config = dict(
    input='log_mel',
    layers=16,
    width=192,
    positions='learned',
    steps=6000,
    decay_fraction=0.4,
    warmup_steps=120,
)
Rows from block 7, named by matrix and row number. Rows with one number belong to one attention dimension. Each number is 128 + 32 x the weight over its row's rms, rounded and kept within 0 to 255. All counts start at 0. Numbers have three digits each. After the name is the row's rms in percent of the matrix's.
# q: attention query, key and value (stacked) (model.blocks.7.attn.qkv.weight, 576x192, the q third), inputs 96-191
# k: attention query, key and value (stacked) (model.blocks.7.attn.qkv.weight, 576x192, the k third), inputs 96-191
q.135 107:084093086149116132156127085161135124100130174146148070116121131115096165114113131119081132173095087219184167155165134075099119176135072130158133099120124097161115150106112116123182177061138074136170200168109132114129161093188112156117154138127137120149128153179105171103140160102071163110
k.135 102:185162109144080145138126146133125099095092121118134145134103159132138083143143179108161112145128079127189169071161097125150152133092156110138096132131097123044146101163066156150140120165098154138122115111090123097144115122112163162146091086130131126102131149137082118166108177124184168206
q.136 090:185114137148100101164139095141136131084173144087168125116144096122081168107155083091140137102103146142097051135147154174188113117085110131116130188132133173105141074174172076138119131105152140158136078135092145159075204097198094149169118154130086090143107061155154212180188100169175127078
k.136 098:169174117181094167158170112131140139128133121093139111093124142130101100097107107161128124071123128140129149108122150135168148121145156133080137177154119122049116100131106109127123130160077107123177132102098067155140113150063139127124123121144098097078151071097133195143165151098113083136
q.137 087:127161128111143138141144118119140129115140086099092107211127146142121098166126138108191102122114092152143225156154077088120103175117047118089123123131103126146167170122077134102185170120098120087162156185142093179094198125092185085145165120126120185111124158106170099140042117127075078164
k.137 095:060076125107110124118164176109118106155136097129119096112119151108126142140089127122111128177157157136118181112107102114090147117126107133136156134171138121191123101088181132153137152122089119118079095133146134117170178081122149126132111069125172145136149158173108117048117153158115146168
q.138 105:142150129164126129145155097153122155096065144129125160160122125135187121089155173137173112156123086106156199107142166072163095099135100134113155108095116118169091125128041185096146169113149102069092137102106129089106133117139151139123083174111185085172146135142119078088081110136088122126
k.138 108:117133123190098119122106149143132097175130098152121087169129119094094102141139072159130107157108088076170129132142142133116094094141134101148214215131114092178119094145062118143069122165111183109157142087126105150151112138116222126112136181159187101166060088119154134106097149115121137151
q.139 095:091058078135157177115113112124108187144164150123132083087121149140096133112147110136154074110149104112091160169170138208134114086171099099125147139161144120129066150127179108118107106054169165131097180135167133147101066161133116137128115131147176108161120139113128147173145154069123126174
k.139 093:064119091099143148162149133119070165109158124077081131047119147158140094158144151091147153120119143134126112161169108093101148161150103133126090091091092106098111148143058196143150081123130156153060100183180103092138155084179124141086109112173093169136138157105127052104171171147143137147
q.140 100:175138110113136094080127123118113137132133114054095116074145102132162109097135106088093133207126115077096130148089182107164080085116170222132131039093150166118118157111150134113129130133118171113142151125090132139102159072186113131152145130117118180144142109126152200150070104123110159099
k.140 091:132157144109151128126178051119058097098151129108149184108134193104123086146151121127162126073173120162084136127112150066130124086147124121103179199141098123101113145123121118130131101142154144101163119111190134113115159116111025146133112144098124119169109130100128148133078149120170093091
q.141 098:114177125126139142124110085079140117104145124174094148138127106170178187078116141143135086119173120116099149143135106116112163159172141157083068071089136134118126158108122120126125163099092140140185093136154087134067174114138113175126137173102124197151111100080156125130131165092144120113
k.141 109:144086122084145087131154134107094084199127155098061092119142082142114126067127086091109142149190126069076058114132128150206129148151068196128128153138155102138128116096168111088112107171163160153158096109158131154095146099116127173090109181150146123115120074172128140123076114083117123117
q.142 104:083122139151130118138148112154126121076130191059117136047119139102073162141104161050136166101141149180123107181136131138138207147096080148100082162078128141113141134098225102155138119102160094084153130116148111136061180067164099144103104114189168099180086121079113101134126148079145166185
k.142 092:099185123166127148105119132128162130136169116069125154182163107117131130065073099074128092134093121084140056152110203151081060118113146109122132087108131086108082153148154102154119120121167160144163150124128099091113067095145111135124149135091110153093130152134103154195165181110085146173
q.143 099:110202170081206089065149121143138113131103116104186166114116100138156086142156120155161149147166094109127216103154127116160143088147192130190147143121122098170211161151148124083110151174102098183111132149145086163133062196098142110149173156087136137153134084177157161068076149161140118096
k.143 099:150069149124174142148110175137140150110081041153122111107133153129116124134161139168118103138115126136156209115090142088136157087153143155124099209134127125221118093160092065109157171101154084071080143154168193122112113130127132108159183135092138106118193133127121094088140124136152114127
q.144 101:128201114138106127184141110113104098065097145123111128116136106131116124167155156095106114111161134135128128064132136136153144142152161118135109176070096172070117165128085119124136164133106150165169159102099062162139159183093099154143163167118178096127106123167185148146146146150150135135
k.144 085:129132129122254102127121176141098130132114099124189118205150139144133110114144116086147112138125061134104150131153172150173113106185082069083139105176134145138105156115125172110162138095151103116138127067124105122097147051146138096182162162150107107196084140143138099129134167176136167092
q.145 098:097157093083147140131164151095153184125119135134165128162073116092141108159193130128150093137095110154100179150176155099108208158157049087154152212135162142135143145173182193120158134124126119074114063139158115134203114047141127153139130132139092108133129177113118132107127068118142125179
k.145 091:103150152200142137134139165164095174148163158125192075142105147154147112162119128137159186096128113127122109057147137142118120087108070114144136086152054130091131123100105079105093106132125064152073084083139142109074140127161085116089191133170131094167104129065122151130058110144062129147
q.146 097:071118091109123123126168148117150123204164098098163143114152099114120136113108171133148177214118152108104119130132131123117103128146110081081088149087117127187088111122132111157160063080177101159092109123153154139197109137135093140173167167110057130089119080101144139122115146139161149179
k.146 088:087140110155199131110159199091130091152085112133144096158119178098112148147177131149120124129128114119099083193147125145098156094165089140067116129154111065066124141125145140151152100083203175101113157086171135148108048142149166128184141086141106112169119128100163149130100171137075082159
q.147 106:128124168091114170108102118117099141170146097130124168123126163089183122137118169133100184136129152088107196133138109132100160165105078130122190179167142129183103099141072244157145124137158127126069119117155128154185124116112156133120174066197109142120113172115143145127099120142159091141
k.147 087:102068173150138192086147177113156105127129179154140093154141127117094163176107129132139154131115160086130085120120131107099067135059146128131094120161089141073104108128121124069119112178091108146127126093114135113153147210119141087115107157123131080220144132105124149188120098168107139121
q.148 092:170100118095058177095125136158155135124176114100109183145193162130084156123092104087144139110146205158073088127084156111062090109058061104120121105162103096100107145084200152166147120170148083074106121072151118133085177156139100141154120117115134170126206122132074105096100148141159112117
k.148 095:133161161069091077119082112133163099071135127125169127112108122093111127074126150139145064130136159133138143150112114139114115114122192084122096125105108130112123096168209178136208159176108043120155175086145138134157126158151137141125118169164135090111135120193101139083129130120157143142
q.149 100:131126113117146087095138122102146132124115121070137118069137162119128142103099101194122075125116115078116094153188046165123146150122122134119072085068119156099142110158140011107091141142144071123149100139159114086099144138112046099120114211077133106133123148058137145130125091111155094114
k.149 098:132131065131124176160131119117160139134164089179094155214187179125137086131150110204123103160141132117187134113132121126137134109191180114166140150164122121149133094162111155110124133092122107068111166144119134115140086152121134114153124100068201160050107187130108061069063127096038134130
q.150 103:104121165091138064154119153136118060133123127220107118132143085156134121106156165142127129133120104178145206120136137116156080106177152083105136135106147107157136139121123195105123145087135116181150149070111084178075098162146159192116103131183141179106149044160135120168079140153138175129
k.150 106:154154153110100101094131182148171162156140138111113130109106141157143144101157102107100167161107073116086094164100119156159130202174100080112083107226094116086187177138125095131096101102108174122176126121152047121157142129129099143115086155128078095200144128133159124137080146108085111093
q.151 092:120070133119155102140115154131093088140136140121177097149131141166131133109164110114090138102124115176126113109111062162177180152135117080151191058095125140183126104129102201095112162114142225114107152124120148131083083116141121095162130064155129130142109115115166055183065186152128101118
k.151 107:100119109114135059131183072106118150125138152110118190088067092112145151087129093071159156163143115110161084079131136129174141180127122161148139111100106163150159152115136117139135130133120128129165086212111092089138139084132068177162089068055051183097118092080133125177125078103144112096
q.152 092:125125121117158110093068181149101112168156095095121162212167140175158109104119180146133121138116127168055102077090078167100090087119185163134094052102074111121105082090163101139099147161094094154115200089099130147067096150131064113200125133123098078109157110094145128084097139125114134107
k.152 089:065164068099136164149195129106126131158137135148059131068129094084110111144120122108084123185161114154157173152141115122123176085134117117213157125110135121161139138085161150206118127081163108106122221100142170110204148107105135149155119123174169201078111186114102090122161168123175121109
q.153 090:158115168104128126117139129144126097122155105128063123129144166137065080148134143102124116110111068134121110130079128100166114137154060223105129149118131100117115078112090134169101143125109122161143109171133153081097203116123132103123165110103156170109111127127066121104143149134113100120
k.153 087:137115145111075093076112100091143137095080129086126187119114111158080137089103136220095194145108154172151155113177161121172205117045126104127179104126134124110135085099109131107110120120114086051142126195162133112126182155103175094109139153074165100200172154156100147130157082115157125139
q.154 094:131126119151102153116145067154165159140114123172164131173153118065106108064126137153155152098141154183110096096127096106077056074144097052110071200119138126162143146144153153149173097167186125074111148146154131173156108101158115171137136167138123164152109114154136123099195180145161117167
k.154 093:120113128144087146117109103129147178179086108090204070093121151160119119169102152108106114148139160088123042146120130156106125090093142178091149082143133114110062120133201120170114142159121120126089122095185105129110041165066069112155161125100171125149209069056107186136064133108136119090
q.155 093:132036130078130051087173159204118145135142116181145135071149203139117043147128114092140146115114152124194073096178128110162122144135131080163089121134121160100087109162135068101101114196113161127123119066092091120060153172138127149120131105176152164089111057111152163176140062120155104087
k.155 116:176177089108096163151165082170146195103090140136101140140123165090070117132117144182104087128160089135164146102150111148115119075111100042099116195130119129122118105130099161143187145108085131041149106108107125134192115089050127107139127111145122098111129115149091092108118133137089148155
q.156 098:113158155148102086154140179136127131152110075103133081092106134113109173126095139131166146121118083106109090118139113166127181101099140200147157095087086154126109104165133093082132119146162151097145169089142127121140109111093085114089134152098099083136135074106110195182136061164116215097
k.156 102:182174108127117170160116149152121071135127123149112110203178191075117112119147125174162115077118119163163149120115068125116112094191126113129162140179130089129133101168088196099096158111156105122135104132106118099162086125111194129128101067161118077118148052195112091070071146157129139206
q.157 095:166117138151158095173145121158128067137115125146131096098103133140132078124172138117122161130140098098137147092108161151205110146156154146152132105184137112119113093109135112066126119135121159210138133125119127140069127118125149079155102091134149095132169074173110133163118154129119175093
k.157 084:134094089119135142093134095109133103175105216084080181115127106124138125139096104196082163129137121088132178134117134124136111121107127153186140143123142115141157139128085104141115067100086152138127165195130093125140167114117106105099104177146112141051150097120097135167170102126127124139
q.158 091:143089133145125092065160165123116118177125094086139160062176161132092150131137149109116122171141151079133134118115125122123100116093128127164101101096185121139124146052188090126055100159131106103116101144140143126091103142148173153162121153140113133130061086065165092175153123141149126194
k.158 090:159188134151098135165112103120110185133104050183139143172159118126122134110090136127111096099145187128183096149203188139057181117092091136107193139110149114176099146082156086161126193116126117060122136169135157110115176141090173133149112080098149143155127186139102089119086163112107120081
q.159 101:110161127156104072184136088107113118118112181101099060078149094160141127073164092107155088121121131140141140101190189151130110106115185062116153094158150118141163182174103140095109168140153160102103152152144070159099086151145120134077108165159183165123132072140171155162114118082161114084
k.159 096:117147118127121117134084153158129141126160169054198180072153109095150142141170126116169150090156104159099168162103136147148094143171135160050112142097090104103145109199082143119120113106114167128106113168164160152084100083173083159154140107136103094128114093151080111108133162143166111137
q.160 105:075134168111101130114087151094095101096086151127127106179162109142158112156120120119118165137158129155112182124085133150203122111133170114150168135121137117181091165113111209128142134084129156084063179173136137136141104149145148105071140102156148178094163113140154164196105163144140150180
k.160 106:142154130133108121137127095098127117124163124115113100108097123096102136091143157108141104160145136081121074146083123136094135126165098135089041107087123154048098115140060101064119097164130147136194164111127071126100109107134144135112129130051100154152142091152113108126100123085147143121
q.161 095:160166096120144115134173150136102141138137200158111131088175124105110137112114116111080104183136141120163070088144139119169088116083170116151125047125150156055103123043170097128157093156141083145126162134140136123120146152160132094101092176096138152106119087088132143146147134140127120090
k.161 104:177140127117125142080117133136122126112132157194142112171152155099095120119131087204126076165135091137129167135098117135119122110129193090098205202169116082096136146166049210139203140059120133106151131193151113153190098155089113106117174119108163107106149124155104098135075123168128167179
q.162 091:079143113150141092177173083111100128116111136145133053124145150132127107073164167131134134118128136143153174123103190098141126144194102128111160075146134112188140198173062170149110127128171150072128142199124116076134118108191156172077116095167126154092115044113122181118149118156140113139
k.162 094:073142152111144084106115118136121118143128129054229165080100100102136133126154124069216199142117141105054127111120156138157141093073106191087124071075075151103124157112143121107115141093162120147126081115160143084149101094149120147142137142076147090154128045104118169163145095131152163130
q.163 102:163082109146114160114125174135194107110164138143136088114120147088126167133112127098159096143106126106114118142137129078085124104056049198155176061171152136095148131149193050145138119146142106096124094102140096098158137110161159077173143137077131094113125073093141122133126114120086108120
k.163 106:128134129087184157086097166146112117141159043156153102164151178122101126111195141144155147143133097167124196143107095095140122131124128115111179171164118103163129126130056206177145161113153146113149144137152168164164154100097183141131172067189127130116142211152120068144110185152096190159
q.164 100:121137109115148122168112099114115138131101167103120082151115157161114131151109142164148121113145130102119150147111142120156139116179150164132184071137136195189093104128087161196142168127111167161108104148147240118205202085136159121093174088128157166141095189092119053109163142097149123123
k.164 095:134116130160183113176124128131155090115166071120159174130109132093137182086084142114141138080150178133108103121106099108177161150162137217159140092091129152120121096120178145160136094173148114213153141175191141126119185110155112144130167139077146130071078128109123103159161101118163084120
q.165 098:112159058115114147172112099122122068134197143163070067085137181123115160127108111098101065116101124130134129075163135117083161118097147152175190027160141151134126140146147126087087150123116113147100108070129087111079153203140163143096147178097178131132089164110129193094090095100152111129
k.165 104:170185180097164123116121120108082103129137112152136193145093144107162125086174115142147116131164131159106214137126107112105122109204084091086148199143159124147173115135121214106157136041082045109188151146127126156143156090152124127199134107167099141173166129187133110092120126140142179176
q.166 114:075116174120123128104147146090133134139148165136106159129136138098147098137139072153100195126152147145133134151087128106142163133083086102085249240144156098156123146171091178173155081131138184078056103187139168140194132117109151114051107097152149149132106123138145130151181096179137171169
k.166 099:081108186110081112107124080116126103155100107102096082093064140139111178168172088118184137098116116077114042091146127148150125153059066163159100166113085149111115136118138058113130105168118085095143073133110122084135119159107147147072113096079136099181078072128140120164122066106088114144